From a checkpoint of a small audio frame classifier: 26041 training examples.
Rows from block 4, named by matrix and row number. Each number is 128 + 32 x the weight over its row's rms, rounded and kept within 0 to 255. All counts start at 0. After the name is the row's rms in percent of the matrix's.
# weight_hh_l0_reverse: LSTM recurrent weights, backward direction (gates i, f, g, o stacked) (model.rnn.1.rnn.weight_hh_l0_reverse, 768x192), inputs 0-191
weight_hh_l0_reverse.197 115 [136  32 144 191 142 117  95 156  69 148 157 169 148 167 104  93 117 150  54  94 192 122 153 181  94 173  98 138 181 151 124 114 110 167 150  93 101 141 129 132 115 145 102 124  81 143  89 171 122 116 149 107  85 122 146 100 154 204 130  98  73 131  95  94  91 104 145 143 109  70 121 105 129 159 178  95 118 161 111 170 142 190 104 130 161  99 167 153 132 116 136 159 101 133 155 110  94 123  91 126 159 169 128 127 113 104 147 147 145 184 166 163 175 154 134 110 158  78  85 153 136 107  59 146 158 120  97 135  83 108  82 165  73 106  86 153 175 121 171  97 139 132 118 151  93 202 130  94  71 152 114 120 153 100 131  92  79 161 115 119 119 124 123 100 124 119 125 137  88 116  99  86 157  82 133  65 108 135 116 122 153  84  60 104 129 150 136 187 135 128 107 185]
weight_hh_l0_reverse.198 106 [196 120 159 107  99  99  97 142 109  76 100  89 119 143 120 106  95 148  75 144 107 151 166 134 121 128  97 144 166 148 174 108 106 143 182 127 119 136 110 106  78 150  89 102 132 129 100 109 133 139  76 133  88 104  84 186 122 149  83  87  78 102 178 100 141 182 125 138 114 155  75  71 122 150 169 162 138 180 137  91 156 182 148 131  70 131 192 167 103 204 107 142 125  66 145 103 174 161 153  97  98 122  97 208 131 131 149  71 154 146 144 169  88 172 127 145 104  78 123 122 139 141 145 126 108 195  87 111 117  92 154 126 133 154 207  90 149  93  93  79 161 178 153 193 148 114  89 124 139 188  82 127 134  89 112 129  92 192 107 132 102 122  70 147 115 106 107 117 167  82 134 152 109 111 124 145 112 122 159 128  71 165 120 113 109  81 153 130 118 121 131 122]
weight_hh_l0_reverse.199 098 [102 163  85 127 104 150  70 180 114 145 182  74 131 174 133 122  90 128  96  88 115 112 118  74 164 136 171 161 158 123 191  70 167 161 147 132 167 154 166 151 136 155  87 113 142 156  95 160 186 111 148 126 107 144  56 139 155 121  87  80 116 207 138 156 121 197  73  81 139  92  75  79  93 107 188 148 120  88 141 117 106 138  96 129 117 154 137  73 144 163  71  97 117 166 131 108 173 116 135 143 110 115 122 133 123 133 121 100 141 122 139 174 143 150 106  86 122  86 138  93  97 103  83  76 149 193 109 102 185 146 133  68 173 175 205 108 116 133 138 116 112 179 114 116 132 119  95  73 116 106 222 143 126 135 134 158  87 159 127 144 101  89 143 144 115 126 142 112 151 201 117 112 166 121 129 137 111  85 140 110 141 118 165  92 136 111 135 120 100 171 143 161]
weight_hh_l0_reverse.200 107 [ 88  93  63 106 110  91 106 177  99  86 146 111 128 146 115 168 112 143 143 127 130 120 164 103 173 178 170 129 137 151 116 104  75 193 148 121 128 174 143  92  82 166 115  83 100 146 144 113 188  89 168 143 149  69 167 139  77  96  97 144 124 158 189 141 108 190 140  80 113  94 113 156 120 116 183 107 154  82 166 146 102  69 171 139 116 138 175 137 143 148 100 153 139 112 167 148 168 135 153 131 137 117  85 125 120 193 114 114 115 113 120 144 100 112 108 155 115 104 131 147  64 185 143 131 139 212  92 103 169 163 163 158 132 185  83 145 118 115 120 104 196 121 119 144 137  65 115 103 102  84 127  89  90 196  82 132 120 111 102 177 165 137  92 127 112 133  85 121 163  80 133 124  97 119 112 137 134 111 152  79 208  78 100 169 176 125 110 179 138 143 143 143]
weight_hh_l0_reverse.201 101 [ 73 121 124 100 161  92 109 109 139 129 169 108 191  94 117 128 159 181  94 161 137 135 130 169 156 111  94  75 112 114  97  86 120 105 132 147 138 176 116 130  98 126 129 145  86 124 109 174 127 157 134 165 150 151 118 127 112 128 121 140 154 104 180 142 117 195 103  79 115 113 151 145  25 142 200 164 120 131 111 188 113  81  77 126 166 120 114 142 100 155 138  93 162 107 159  72  92 188 126 142 175 140 138 151 100 138  70 121 107  70 163 150 101 172 115 160 129 140 110 187  85 137 115  85 132 153  48 191 144 113  86 126 143 141  82 150 119 200 142 140  73  84 110 160 128 166 139 178 162  89 165 174  98 170 132  87 122 122 159  95 126  75  99 135 125 133 142 112 171  69 156 169 123 104 179  91 136 175 151 107 152  96 164  85 123  90 148 154  91 148 119 136]
weight_hh_l0_reverse.202 107 [148 144  96 123 140  57  60 113 150 130 145 133 185 145 179 161 115  82 108  84 107 116 135  92 164 116 157 114  99  75 156 134 122 142 189  79 101 175 153 138 113 114 134 129  81 145  86 130 124  71 140 156 135 158  90 104 149 150 155 139  93 176 161 145 166 144 125 103 158  89 120 121 120 130 144 114 152 149 179 145 131 139  86 138 200 157 134 130 153 133 155  97 174 199 145  72 112  47 105 119 105 100 175 152  74  61 151  58 170  92  93 143 142 160  94 157 103 159  79 134 126  82  81 102 101 128 124 138 182 146  90 128 141  99 113  67  79 132 176  62 152 136 122 142 148 168  79 103  99 178 123 117 128 169 132 102 119  97 142 122  72 203  95 123  82 173 177 150 106 131  76 132 139 152 121 120 149 121 104 178  96 120 132 111 147 123  98 113 166 117 157 110]
weight_hh_l0_reverse.203 095 [ 92 143  99 105 105 109 111 179 105 161 131 114 114 169 124  91 184 104 128 119 168 102 107 164 196  89  86 151 144 167 113 112  80  98  91  43 138 100 136 170  84 176 142 106 108 113 131 111  96 155  95 189  90 134 144 116 112 110 115  90  98 142 124 169 188 125 114  99  63 150 125 194 118 107 117  80 163  95 137 131 147 158 112  91 104 155 169 136 120  63 104 120 152 129 103 139 107 101 128 125 104 125  54 189 102 114 181 143 101  88 183  94  90 116 114 122  91  79 108 132 140 120 158 105 130 128  85  88 149 163  96 107 110 149 128  92  99  74 105 136 150 125 163 148  98 146  78 101 123 177 198 127 108  52 174 155 140  82 104 139 133  74 161 122  82 102  92  75 116 111 105 138 100 113 164 117 115 134 128 174 167 132 166  81  79 129 104 154  86 154  67 163]
weight_hh_l0_reverse.204 098 [134 103 142  72 149 156 125 167  83 102 162 166 164 111 182  77 120 126  98 124 121 163 150 167  99  87 140 165 170  85 112 146 118 140 105 175 135 138 109  98 135  76  88 144 119 169 163 132 156 175 135 172 110 170 152 119 171  83 144 130 117 113 186  95 121 162 116 156 100 121  80 147 125 105 168 189  99 160 182 101 106 125  94 113 101  78 161 185 120  75 118 166 119 131 137 116 110 117  87 147 118 121 139  97  96 128 115 135  97 104 155 157  63 173 134 109  98 137 132 129 194  66 182 121 154 163 168 151 171 107 150 105 127  96 166 151 167 118 159 114 136 165 183 194 147 164  91 182 145 154 125 176 111 150 118  85 119 128 120  93  63  76  88 133 120 108 187 149  74 168 145 125 194 172 133 188 139 141 187 109  80 156 105 135  67 105 140 135 165  97 153 142]
weight_hh_l0_reverse.205 100 [158 163 150  97 134 111  83 150 136 131 133 103 157 156 161 122 217 112  95  85 170 122 134 114  84 167 105 102  64  58 182  59 101 172 142 158 121 142 110 163  98 102 144 111  84 172 152  63 106  57  92 154 156 116  85  78 139 100 166 105 111 204  99 109 115 137 133 125 115 128 118 136 133  91 167 128 111 133 100  86 162 156 103  79 116  90 194 137 133 143 164 134 133 112 138  63 143 136 171 102  70 147 158 103 133  72 141 129  83 102 105 108 131 126  96 109 181  72 144  81  97  79  80 182 114 157 101 146 119  81  71 106 121  96 154 128 182 165 154  88 118  96 114 158 138 136 145 124 135 120 158  66 138 121 158  98 153  83 133 194 147 116 143 115 108 174 116 125  91 156 133 156 162 152 161 121 128 177  73 170 148 140 157  96 151 102 171 144 118 120 103 136]
weight_hh_l0_reverse.206 098 [122 146 132  75  82  98 175 200 171  97 170  94 139  81 187  85 123 141 171 131 147 169 201 153 149 163 134 151 153 163 101  96 148  88 132 101 101 128  94 156  96  93  58 122 125 119 125 149 138  95  53 152 107 110 143  99 128 102 121 164 156 134 125  67 164 188 159 138 173 119 136 131  86 104 147 138 130 157 153 150 185 162 133 174  68 115 106 196 182  96  85 135 108  96 142 111 131 163  93 169 113 166  75 141  99 127 137  94 161  98 118 151 148 200 116  93 108 141 102 132  91 159  94 149 122 148 136 106 132  89  94 183 164 146  67 120  73 141 129 101 109 124 113 132 117  95  96 155 135 142 176 133 161  89  99 116 125 112  99 165  88 122 184 167 108 166 157 165 146 160 155 135 118 144  88 156  71 108 178 157 167 172 132  99  76 156 116 177 146 160 160 129]
weight_hh_l0_reverse.207 095 [177  89 179 123  98 142  94 146 102 109 161 123 119 130 114 148  98 123 135 139 138 118 135 111 147 113 161 129 104 111  97  68 126 111 165 135 104 143 186 126  89 135 146 164  98 102 167 128 134  99 132 175  92  82  75 112 166 163 136 119 151 160 171  97 109 199  76 173 147 149 136 152 103 154 185 133 151 125 145  93 144 104 139 122  72 120 103 118 149 100 113 116 178 103 169 146  82 112  83 124 182 146  93  95 169 133 173 142  80  76 144 165 111 104 147 147 106 113 111 147 130 176 158 110 137  75 148 128 133  92  86  93 169  78  80 160  72 124  68 120 146  93 168 140  77 107 173 155 164 117 129  97  98  83 147 178 153 158 111 204  75 142  85 110 150 158 191 100 130 133  83 169 183 126 149 172 164 154 167  49 117 144 166  74 153  71 141 181  98 137 131 143]
weight_hh_l0_reverse.208 104 [115 168 114  60  83  87 101 144 107  65 123  99 112 122 147 148 172 128 165  91 153 167 153  81 174  97 167 169 112  78 196  97 152 163 149 101 126 178 186 105 134 115  72 104 136 174 105 102  90  98  99 176 111 108  94 147 127 150  86 150 180 119 142 160 124 154  86 129 160 125 159  75 139 168 198 146  94 128  87 148 154 152 152 153 138 154 185  89 143  94  83  97 121 118 126  96  76 151 138 124 128  82 144 106  90 104 102  97 103  90 146  89  95 125  97  95  78 182 106 137 106 110 115 131 167  76  65 116 111  69  99  87 111 166 116 128 137  87  83 108 136  90 142 138 116 114 185 133  85 136 185  51  97 117 113 138 188 120 178 171 139  94  89 172 159  95 141 141 138 152 116 141 104 154 104 138 101 128 167 162 133  91 155 138 156 100 112 159 136 154  75 138]
weight_hh_l0_reverse.209 099 [159 152 156 124 148 161 134 157 125 131 174 152 152 158  98 145 120  92 101 105 157  93 177  85 144 135 123  99 169 167  90  58  65 160 114 147 152  85 145 134 106  98 125 156  73 178 134 114 182 125 115 119 111 167 123 154 120 124 138 140 127 160 137 112 152 159 105  77 143 115 154 133  97  78 180 142 113 119 119 122 136 124 147 168 109  94 155 161 162 107 107 113  75 110  69 123 149  69 104 136 138  71 126 100 134 154 104  56 187 176  87 120 154 182 186 110 140 169  88 165  53 177 125 117  98 134  88 151 172 100  72 158  54  96 129 139 176 146  82  80  84  68  90 125 114 105 163  87 133 153 126  97 124 146 127  96 103  95 137 140  95 202 104 171  73 166 120 114 113 101 147 186 171 132 137 185 136  91 168  91 123 171 131 128  97 134 129 106 138 164 169 112]
weight_hh_l0_reverse.210 104 [133 189 129 109  82 122 102 134 136  82 139  98 161 117 101 150 172 125 162 139 196  61  93 148  92 153 106 179 121  72  98 117 149 136 108 151  94 135 152 115 123 103 151  96 160 123 119  72  64 123 146 125 139 173 101 184 146 171 121 128  86 118 109 189 147 156  84  95 105 142 116 119 131 133 100 161  95 134 153 106 148 132  89 143 184 107 156 116 160 119  79 154 122 167 165  85  98 107 110  93 105 117  80 161 117 112 162  93 128 135 148 174  94 130 150 113  76 172 160 108 169 142 168 132 117 109  85 115 169  83  74 139  79  84 147 103 121 110 177 104 144 113 146 125 117 114 178 177 108 153 161 133  88 166 186 156 133  81 161 193 134  94 155 172 181 192  71 155 153 138  69 120 101 115 102 189 181 157  82 183  64  99 154 131 102 135 145 128 173 102 154 141]
weight_hh_l0_reverse.211 108 [155  59 140 160 103  77 118 124 115  68 109 139 202 133 157 126 136 153 129 150 222 121 163 153 144 165 157  91 170  89 124  95 153 136  54  74 148 188 104  61  97 142 141  97 133 143 131 153 123 196  90 148 172 118  92  98 126 154  78 134  83 148 115  98 141 136 117  99 122 117  96  92 108 133 140 137 148  97 167  80 161 142 147 174 140 173 189 175 160 101 147 126  85 145 128  95  93 163 146 208  90 127  55 115 143 105  74 131 149 124 147 179 169 137 120 121 111 107 112 169 142 166 125 185  95 154 107 102 112 131  66 106  97  84 174 110 165 112  99 127 148 134 120 154 144 119  83 178  86 150 120 157 104  78 127 172  98 136 110 134 122 137 158 152 100 121 128 119 116  78 162  99 124 142 173 111 107 102 181 130 135 108 134 166  82 133 172 161 132 186 183 123]
weight_hh_l0_reverse.212 105 [136 120 128 151 102 138 109 134 127  95 149 135 129 129 102 141 165 157 146 149 130 125 140 109 150  71 121  82 123 135 140 129 158 147 101 152 147  95 185 148 112  95 124  91 145 146 116 107 153 124  86 183 121 144 157 151 198  87 118 131 154 118 146  80 121 149 132 123 113 104  46 113  70 139 166 177  89 114 194 191 145 192  87 113 116 158 138 177  89 146 129 130 121 137 105  68 162 122 132 165  65 159 166 162  98 122 139 106 113 138 125 197 118 172  96  80 130  46 119 160 171 146 166 139 114 108  67  91 204 113  75 182 149 194 184 100 116 143 107 131 183 135 120 167 106 110 121 159  83  91  93 173 159 106 106 176 122 153 158 105 107  94  68 112 121 145 159  86 144  79 104 163 113 151 159 157  91 112 104  88  85 107  93 128  74 125 146 172 186 102 112 117]
weight_hh_l0_reverse.213 101 [ 91  95 148 173 109 161  60 180 141  78 157  95 175 136 115  73  95 133 106  67 179 122 117 119 139 156  88 112 148 133 170 105  97 158 193 115 142 156  95  93 165 156 160 151  90 139 167 128 158 118 149 150 112 115 114 140 164 138 161 172 112 114 112 154 126 123 153 128  79 105  78 120 114 144 131 146 141 176 161 112 141 157 172  73 156 101 179 159 104 112 102 147 174 100 193 131 188 102 131 123 175  97 168 159 162  88 141 138  96 144  99 130 107 104 166 132 135  86 132 162 137  51  87 110 163  95 113 129  98  57 137  97 165 158 158  87  98 146 121  90 173 100 172 107 145 124 168  71 114 118 152  76 189 136 150 176 128 100  98 185  74 117  90 104 141 122 186 158 110 122  93 127 120 100 169 120 132  86 125 164 158  91  82  80 120  68 157 113 124 179 119 168]
weight_hh_l0_reverse.214 098 [128 173 145 173  66 124 126 129 100 136 168 131 162 100 106  91 120 107 148 177  98  86 180 158 151 139 149 147 136 105 114 145 176 130 170  14 154  97 130 156  75 113 110 168 132 103  81 118 140 114 104 200 148 103 185 106 152 162 152 130  84 164 146 103 106  95 133  87  73 148 147 134 128 132 175 134 131 124 138 121 186 110 105 190 107 179 160 122  81 136 112  73 126  70 142  85 104 116 169 180 118 101 130 146 122 102 134 155  97  84  81 128 114 118  96 148 147  91 123  36 204 138 145 104 131  93  82  93 133 110  84 124 107 133 158 131  95 159  83 162 136 133 121 105 115 126  84 203 131 174 101 110 215 148  72 160 141 114 121 179 127 168 115 141 115  97 139  88 118 151 108 151 136 127 155 119 150 161 164 145 121 117 117 130  91  97 113 139 148 194 179 142]
weight_hh_l0_reverse.215 090 [ 80 136 139 175  61 117  81 103 162 118  73 160  99 115 112  88 142 105  89 176  89 139 137 157 201  98 135  73  83  91 161 114 121 122 167 113 186 159 160 117 144 140 132 154  80 100 141 147 151 134  97 153 116 136 109 144 172 111  63 152 116 174 198  80 132 203  74 117 106 107 143  75 107 164 147 154  94 159 188 120 168 126 140 117 159 112 138  95 144 140 126 103  60  93 106  76 140 101  76 112 133 117 149  87  91 118 137 163 144 167 159 192 115 102 141 141  73  74 128 132 100 154  76  84 167 114 113 147 201  86 147 132 164  97 152 114  90 141 164 151 120 100 140 121 108 132 166 139  94 112 138 126 164 105 121 155 166  99  81 154 154 126 153 128 116 165 158 116 100 142 193 135 171 144 154  76  68 102  96 110 152 145  84  74 108 142 154 118 171 122  96 107]
weight_hh_l0_reverse.216 101 [114 126  68 155  80 112  64 119 116 134 126 116 153  78 141 144 184  94 118 148 201 135 193  80 109  90 122 182 127 135 123  66 159 124 135 143 178 102  97 178 116 109 150  84 132  87  74 109 142 166  88 127 129 118  96 128 104 165 104 141 113 127 154 122  89 104 123 159  79 160  92 155  82 134 200 109  61 101 167 101  67 151 101 128 123 109 111 148 108 127 125  91  72 156 139  86 112 107  88 119 167 118 136 189 105 101  89 131  97 123 139 119 121 119 100 127 100 119 139 159 160 110 117  96 150 118 158 170 182  78  52 127 134 122 148 113  75 148 121  76  71 170 141 116 192 156  89 190 148 105 158 128 145 170 165 160 101 169 118 100  99 138 121 144 118 109 158 168  70  92 103 166 209 153 181 118 144 169 104 112 133  91 147 131 164 136 103 171 104 157 109 154]
weight_hh_l0_reverse.217 100 [138 138 158 181 149 123 172 123 102 175 160  85 118 108 121  93  92 159  97 198 165 161 195 190 160 161 148  96 114 132 143  67 109 129 137  97 140 136 153 176  88 164 139 143  96 157 119  97 146 110  93  89  76 174  82  89 149 153 185 133 140 148 122  77 128  95 138 126 125 134 122  94 134 169 114  86  75 109 164 126 105 181  87 112 134 109 128 174 120  67 112 116 149 111  69 126  82 159  93 168 169 156  96 144 130 127 159 110 170  88 151  83 128 139 136 127 156 141 138  69 147 136 104  93  93 156  80  84 112 122  74 127 121 103  94 186  78 104 112 110 171 170 172 131 163 178 125 105 148 194 127 124 139 110 134 119 132 177 141 160 137 150 179 162 157 162 157 154 180 158 157 121 179 110  74  74 178 176 143  85 109 145  98 101 137 109 169 107 164 164  91  83]
weight_hh_l0_reverse.218 108 [165  67 168 156 162 111  65 141  83 149 103  65 162 152 133 128 149 164  87 154 188 147 108 104 143 154  97  98 161 129 162 101  68 155 124 132 174 108 143 138 114  96 101 132 124 121 130 175 129 162 165  76 128 140  95 161 122 153 138 101 101 167 174  96 168 138  84 170  81  79 105 130 128 148 203 147 156 101 108 154 117 162 121 104 109 154 199 170 119 172 144 127 112 183  97 125  93 154 113  90 173  97 139 122 158  93  97  69  85 166 167 164 128 128 171  91 150 134  57 128 130 139 123  84  93 100 149 144 159  84 154  86 150 104 104 110 111 144 133 131 157 121 161 132 118  99  74 164 120 158 146 139 175 112 162 166  79 107 134 174  62 117 159 166 118 156 132 103  95  83 112 177 156 150 142 129 134  86 155  97  92 100 131 134  92 168 181 153 182 162  71 189]
weight_hh_l0_reverse.219 105 [110 106  94 103 144 162  78 148 124  89 160 107  95 170 142 153 159 143  72 118 158 119 155 124 185 143 124 105 169 126 144  86  96 168 153 148 107 116 135 105  67 187 158 125 181 156 140 136  83 141  92 159 130 159 107 132 166  96 104  91  83 167 153 134  81 214 111 135  86  90 121 125 137 113 176 106 125 129 122 100 161 144 125  77 120  63 140 164 115 170 149 107  65 161 155 112  82  97 109 158 177 106 113 157  72 151 116 101  95  99 177 158 119 137 120 147  96 128 104  87 144  95  82  80  78 126 143  87 167 110  97 132 171  74  90 164 124 125  84  64 139 127 110 144 118 169 100 157 115 186 148 124 172 127 166 177 118 168 138 130  78 176  91 109 151 111 130  90 116 165  74 148  90 151 114 137  82 108 102 110 108 105 180 110  86  68 150 138 187 109 192  93]
weight_hh_l0_reverse.220 094 [134 171 106 122  84 135 124 161 174 177 113 142 140 119 117  86 183 105 109 104  81  57 119 151  84  78  80 151  86 170 176 116 129 120 131  90 102 161 169 100 105 130 151 132 105 103 180 121 173  61  79 125  99 101  95 162 110 100  98 108  96  92 172 157 185 180 131 118  86  88 133 138  99 187 147 139  76  93 157 141 134 140 101  99  95 133 193 185 150  92 135 131 105 119 130  74 174  79 122 174 173 160 157  59 172 147  86 150 115 143 144 165 171  84 156 142 127 117 169 114 136 149 175 121 140 104 141 157 149 121  82 130 108 103 182 172 104  90 106 127 176  76 116 105 145 143  74  99 191 143 148 153 103 133 128 145 167 153 158 145 155 143  76 141 171  85 161 164 147 100 105 113 178  84 118 130 157 136 171 108 138 128 158 123 107 106 148 145 109 162  75  77]
weight_hh_l0_reverse.221 105 [151 152 102 178  53 187  73 166 160 103 162  73 148  82 167 156 107 111  79  96 195  94 111 123 144 169 177 180 108 146 155  68 105 126 160  83 117 127 121 120 155  91 164 126 152 117  83 101 166 129  76 162 119 125  84 117 146 143  94 159  97 129  92  68 146 157 111 167 138 128 159 110  96 135 145 127  72 113 110  92 151 131 167 132  84 190 161 155 120 141 113  81 173  87 159 130 144 119 153  92  80 111 129 204 103 167  83  93 102 126 104 166 113 111 127  98 163 128 102  75 162 155  99 104 147 182 106  84  96 137  95 130 149 108 207  89 153  78 117 109 172 167 122 141 133 124 117 171 136  99 167 104 138 114  96 124 116 139 147 166 153 155 178 123 148 169 105  76 121  95  91  98 122 132 145 101 139 190 130 144 105 108 154 135 136 126 198 168 134 192 149 101]
weight_hh_l0_reverse.222 105 [127  61 148 148  91  47 161 129 125 113  92 153  83 118 161  92 145 141 132 113 117 161 148 103  97 133  78  71  84  82 126  87 145  79 111  84  76 103 127 142  84  81 121 124 137 118 145 145 122 118 154 167 105 125  97 179 195 121 131  82 155 111 108 103  98 138 128 134 132 152  87 160 155 150 147  99  87 132 138  96 108 141 134 100 152  80 144 145 162 143 175  93 108 104  88  89 158 164 119 160 138 140  89 202 106  77 132 102  91 108 124  91 118 145  83  92 142 130 139 202 125 163 109 135 101 114 139 180 220 111 136 174 172  90 182 129 117 132 145 104 146 175 162 183 191 136 142 205  96 143 114 139 154 132 136  98 114 139 182 120 136 138  88 140 159  99 186 113 146 115  67 121 111  90 155 155 127 143 107 178  62 103 165 131 166  90 119 120 208 151 128 131]
weight_hh_l0_reverse.223 103 [172 115 170 108  82 165 145 159 134 124 148 175 173 163 157 121 166 122  98 119 144 131 170 141 179 123 113 138  71  87 148  94 124 164  67 105 119 103  98 114  86 139  79 153 149  86 121 117 135 128  95 133  81 112  76 169 154 170 140 116 168 194 159  67  95 145 162 145  85 158 151  58  87 193 130 152 123 166 174 100  98 159 140  95  85 114 130 176 170  98 108  91 101 155 158 114 139 122 167 121  96 142  96 113  88 137 154 103 169  89  96 140 119 112  90 148 154  98 144  62 119 155 111 134  90 166 121  96 102 131 150  99  62 133 111 131  66  74  92 103  96 161 182 181  81 172 116  97 158 132 116 111 106 107  90 128 117 162 138 116  82 110  91 107 142 134 120 185 155 105 155 157 117 175  76 155 105  45 157  92 185 163  99  84 150 125 155 138 117 102 112 107]
weight_hh_l0_reverse.224 105 [142 102 120  85  90  84 142 178 135  95 128  99 102 119 118  96 161 135 119 177 172 130 178 152 183  93  71  66 194 135 138 115 111  98 173 169 160 142  96 117 145 151 184 164 102 174 184 194 110 176  94 101  99 172 148 141 137 153  85  42 107 143 173 102 150 113  67 137 122 115 101 153 111 193 159 131 128 157 161 144 136 139  95  91  93 115 133 166 185 170 139  63 139 150 132 148 162 114 131  99 152 182  88 182  74  80  73 110 100 139 123 171 159 176 157 135 178 158 138 131 135  92  99 151  84 108 142 166 144  84 138 169 150 183 135  81 134 111  67 135 121 148 133 143 142 106 144 173 117 122  68 154 153 143 180  77 106 135 135 103 136 167 144 157 128  96 134 137 130  86 132 110 160 104 129 163 141 164 142 147 137 115 119 109 145  79 155 121 179  90 164 131]
weight_hh_l0_reverse.225 117 [109 114 140  93 157 128 143 103 108 114 120 106 132  80 140 102 127 116 140 122  95 170 123 178 108 203  92 127 155 158 170 123  99 122 164 112 182  95 169 111 111  98 124  97 104 121  57 161 114 195 167  92 150 184 127 150 132 112 148 107  83  84 185 189 113 109 159 160  98  98  98 124 166 153 130 127 158 151 208 138 141 117  83 119 117  63 135 169 103 133 153 122 143  68 114  72  82 125 153 169 143 118  92 147  74 169 129 160 110 157 138 153  72 159 136 135 117  92 104  89 147 107  90 190 131 147 148 105 169  74  91 123 121 103 159 115 134  89 149 102 124 137  97 185  89 157 106  61 105 131 126 154 128  84 151 167 163 109  72 119  87  98  62 122 142 113  97 149  87 144 111 122 168  96 119 150  34 195 109 115 125 116 114 107 109 142 154 173 108  86 186 136]
weight_hh_l0_reverse.226 111 [105 109 126 108  78 146  78 164 143  99  98 124 156  73  94  58 140 144  97 136 159 103 162 132 114 159  98 149 100 147 182 110 125 105 160 139 122  99 124 158 124 162 154 117  65  89 167 115 187 155 165 144 161 105  81 103 150 115  87 140 155 157 124  59 167 138 148 104 124  46  73 106 158 101 186 109 141 125 116 116 156 125 100 158 131 135 168 122 101 148  90 100 134 130 125  99 153 107 153 172  84 140 103 200 115 138 102  81 114  93 114 165 146 169 172 107  77  71  88 153  92 109 100  85 171 132 125  79 114 105 132 138 127 101 114  74 127 133  74 100 147 195 158 155 138 148  56  93 151 137  83 109 139 111 140 155 147 104  75 157  91 175  94 164 109 146 147 135  68  66 119 150 145  53 114  89 100  95 150  85  82 144  89 148 114 161 158 111 173 126 126 176]
weight_hh_l0_reverse.227 110 [102  79 139 168  91 166  81 174 124 167 130 149 159 162 158  71  90 121  87 151 176 106 104 168 170 170  80 146 154  85 176 131 134 138 132 163 125 125 177 118  74 142 129  93 151  94 119 109 125 123 111 156 197 113  94 120 130  77 103 113 135 171 151  95 134 158 149 116  92 122 137  67  78 169 157 139  80 162 123  88 133 134  80 128 126 105 147 143 129 110 147 107 155  97 122  97 175 183  88 155 105 149 166  95  70 116 168  94  84 107 168 148 158 139 147 130  95  70 112  95 114 100 130  81 164 160 141  97 129 150 117 118 105  98 162 117  90 139 128  67 142 193 175 117 139 103 138 143 106 136 129  96 197 152 150 125  94 200  72 122  53 164 156 105  85 134  99 116 165  47  98  68 136 116 162 165 148 115  82 121  93 118  81 140 144 169 105 123 100  98 148 171]
weight_hh_l0_reverse.228 116 [ 88 170 144  85 123 147 112  96  88 162 112  75 221  79 197  68 123 110 137 111 198  92 151 100 119  93 126 153 125  96 177 134 136 105 115  66  85 108 142 163 173 134 133  73 111 138 136  79 134  81 140 164 144 189 135 115 129 155 158  82 112 144  92 131 112 171 134  73 122  66 136  86  80 115 168 140 121 125 170 112 123 128  92 143 118 122 169 115 109  85  99 137 130 136 149 129 163 154 105 103  91 159 105  76 122 152 147 120 171  81 104  98 135 138 116 117 166  71  80  76 122 149 106  96  86 112  94 123 138  79  48  99 166 118 146 128 163 108 146  92  70 107 159 148 148 138 169 184 107 131 173 122 169 121 110 113 183 131  54 176  95 160 148 172 142 165 161  99 177 136 125  87  93 137 142 115 129 149 110  96 160 138 136  75  84 130 126 143 108 175 132 155]
weight_hh_l0_reverse.229 101 [120 149  99  99 176 153  78 183 132 165 191  77 106 140 159  97 113 119 118  90 148  83  98 155 174 114 122  79 123  79  89 143  91 142 127 124 130 100 120  93 119 134 127 112 119 162  78  90 123 110 100  79  51 174  81 137 138 109 147  67 145 178 149 163  68  96 150 159 139  56  71 134 155 125 163 116 130 141 162 141 199 166  91 128 155 144 144 155 142  95  83 124 137 130  86 105 139 163 146 179 155 113  67 116 137 133 131  74 119  72 168 172 163 126 115 139 107 135 116 122 121 114  87 139 148 104 122 121 194 123  74 133 122 110 113 134 161 119  70 128  88 166 115 136 173  97 185 140  80 133 154 101 157 153  90 155  51 142 116 147 156 139 140 182  92 156 162 125 170 102  67 105 143  73 169 107 103 130 122 112 124 159 187  74 141 118 200 114 130 156 139 147]
weight_hh_l0_reverse.230 099 [151 119 126 116 129 141 156 106 150 146 102  86 112  88 100 117 133 132 155  82 115  63  74 105 111 101  98 100 169 103  86 107 189 135 137  85 169 180 104  96 123 124  81 100  87 152 179 138 111 112 101 142 139 162 121 114  92 171  85 113  90 114  93 162 117 123 113 160 136 117 131 124 144 119 167 101 140  78 106  96 140 129 145 174 119 111 193 170  77 170 111 152 136 115 158  92 127 122  70 108  76 190 122 155 164 137 133 131 158  66 138  91 160 170 120 127  82 120 116 145 162 137  51 173 148 161 127 142 160 105  78  90  86 175 100  91  84 157 102  97 170 144 155 101 177 147 148 113  91 103 205  71 113  96 131 139 122 149 103 202 149 192  93 143 114 190  93 176 147 100 170  82 111  78 125 142  95 168 142 100  84 156 113 143 118  93 167 181 145 152 121 159]
weight_hh_l0_reverse.231 103 [179  86 158 137  81 106 164 125 149  71 164 163  99 156 131 168 140 120 122 196 100  99  81 155 110 116 105 129  80 112 147 104  67  97 125  65  98 114 117 123  74  83 101 126 103 142 123 174 161  68  41 104 158  98 154 151 131 105 104 110 155  96 149  77 154 150 149 159 127  85  85 107 130 113 122 123  75 112  92 117 126 105 162 162  74 135 171 113 141  92 163 190  95 138 133 118 111  87  75 173 153 167  61 144 170 149 117 113  86 162 109 128 128 146 159 124 144 114  74  78  88  79  50 102 125 175 100 105 178  78 151  72 149 184 139 128 158 147 152 156 140 155 126 128 112 135 161 139 132 152 123 112 114 180 162 103 118 121 125 123  94 122 125  96 144 152  91 102  87  65 125 165 126  65  87 148 141 184 150  91 109 179 116 130 153 118 117 123 150 165  76 123]
weight_hh_l0_reverse.232 095 [193 160 179 151 132 152 126 171 160  93 163 122 136 151 168 127 190  96 134  93 168 109 199 156 186 114 101 110 134  68 129 110 115 151 114 137  96 123 140  86 137 100 143 161  91 164 122 144  79 100 174 107 119 197 128 129 120  94 125 131 168 167 179 103 155 192 101  93 149 143 118 109 150 177 119 115 150  77 162 112 123 172  81 164 139 205 114 110 150 105 148 137  84 112 123 119 117 130 160 157 100 127 126 131 117  88 123  96 115 100 131 143 131 109 124 129  55 117 154 168 167 172  87  79 135 157 155  57 150 125 154 105 151 132 181  77  72 106  68  89 105 133 135 163  94 106 151 185 150 133 113 178 183  79  49 139 128 162 147 165 152 140 104 146 168 108 191 121 183 140 130 149 101 114 103 134 128 107  90 159  88 172 146  88 133 158 134 172 178  93 142 107]
weight_hh_l0_reverse.233 105 [112 160 113 134 168  49 100 126 152  96 153  83 164 126 111 121 166 154  96 138 139  66 161 152 163 135  76  68 170 157 154  55 130 117 107 117 109 133 155 145 125  95  84 138 123 175 135  99 201 106 210 191 125 135  95 147 128 195 108  78  96 185 131 147 130 125 163 110 139 111 150 120 113 173 181 103 117 131 133 104 172 135 137 142 166 169 139 197 140  53 122 180  80 129 129 110 102  96 140  94  97 134 123 155 104  91 138 113  99 158 145 187 149 151 153 131 135 124 153 125 137 131 143 149 154 108 101 153 176 121  50 126 126 147  88  87 147 158 149 123 122 124 135 114 132 154 170 184 127 127 195 144  81 119 119 124  61  76 155 125 129 112 180 113 120 174  98  85 139 113 115 120 168 100 149 173 116 156  98  84 175  67 153 142 149 113 137 188 167 174  97 100]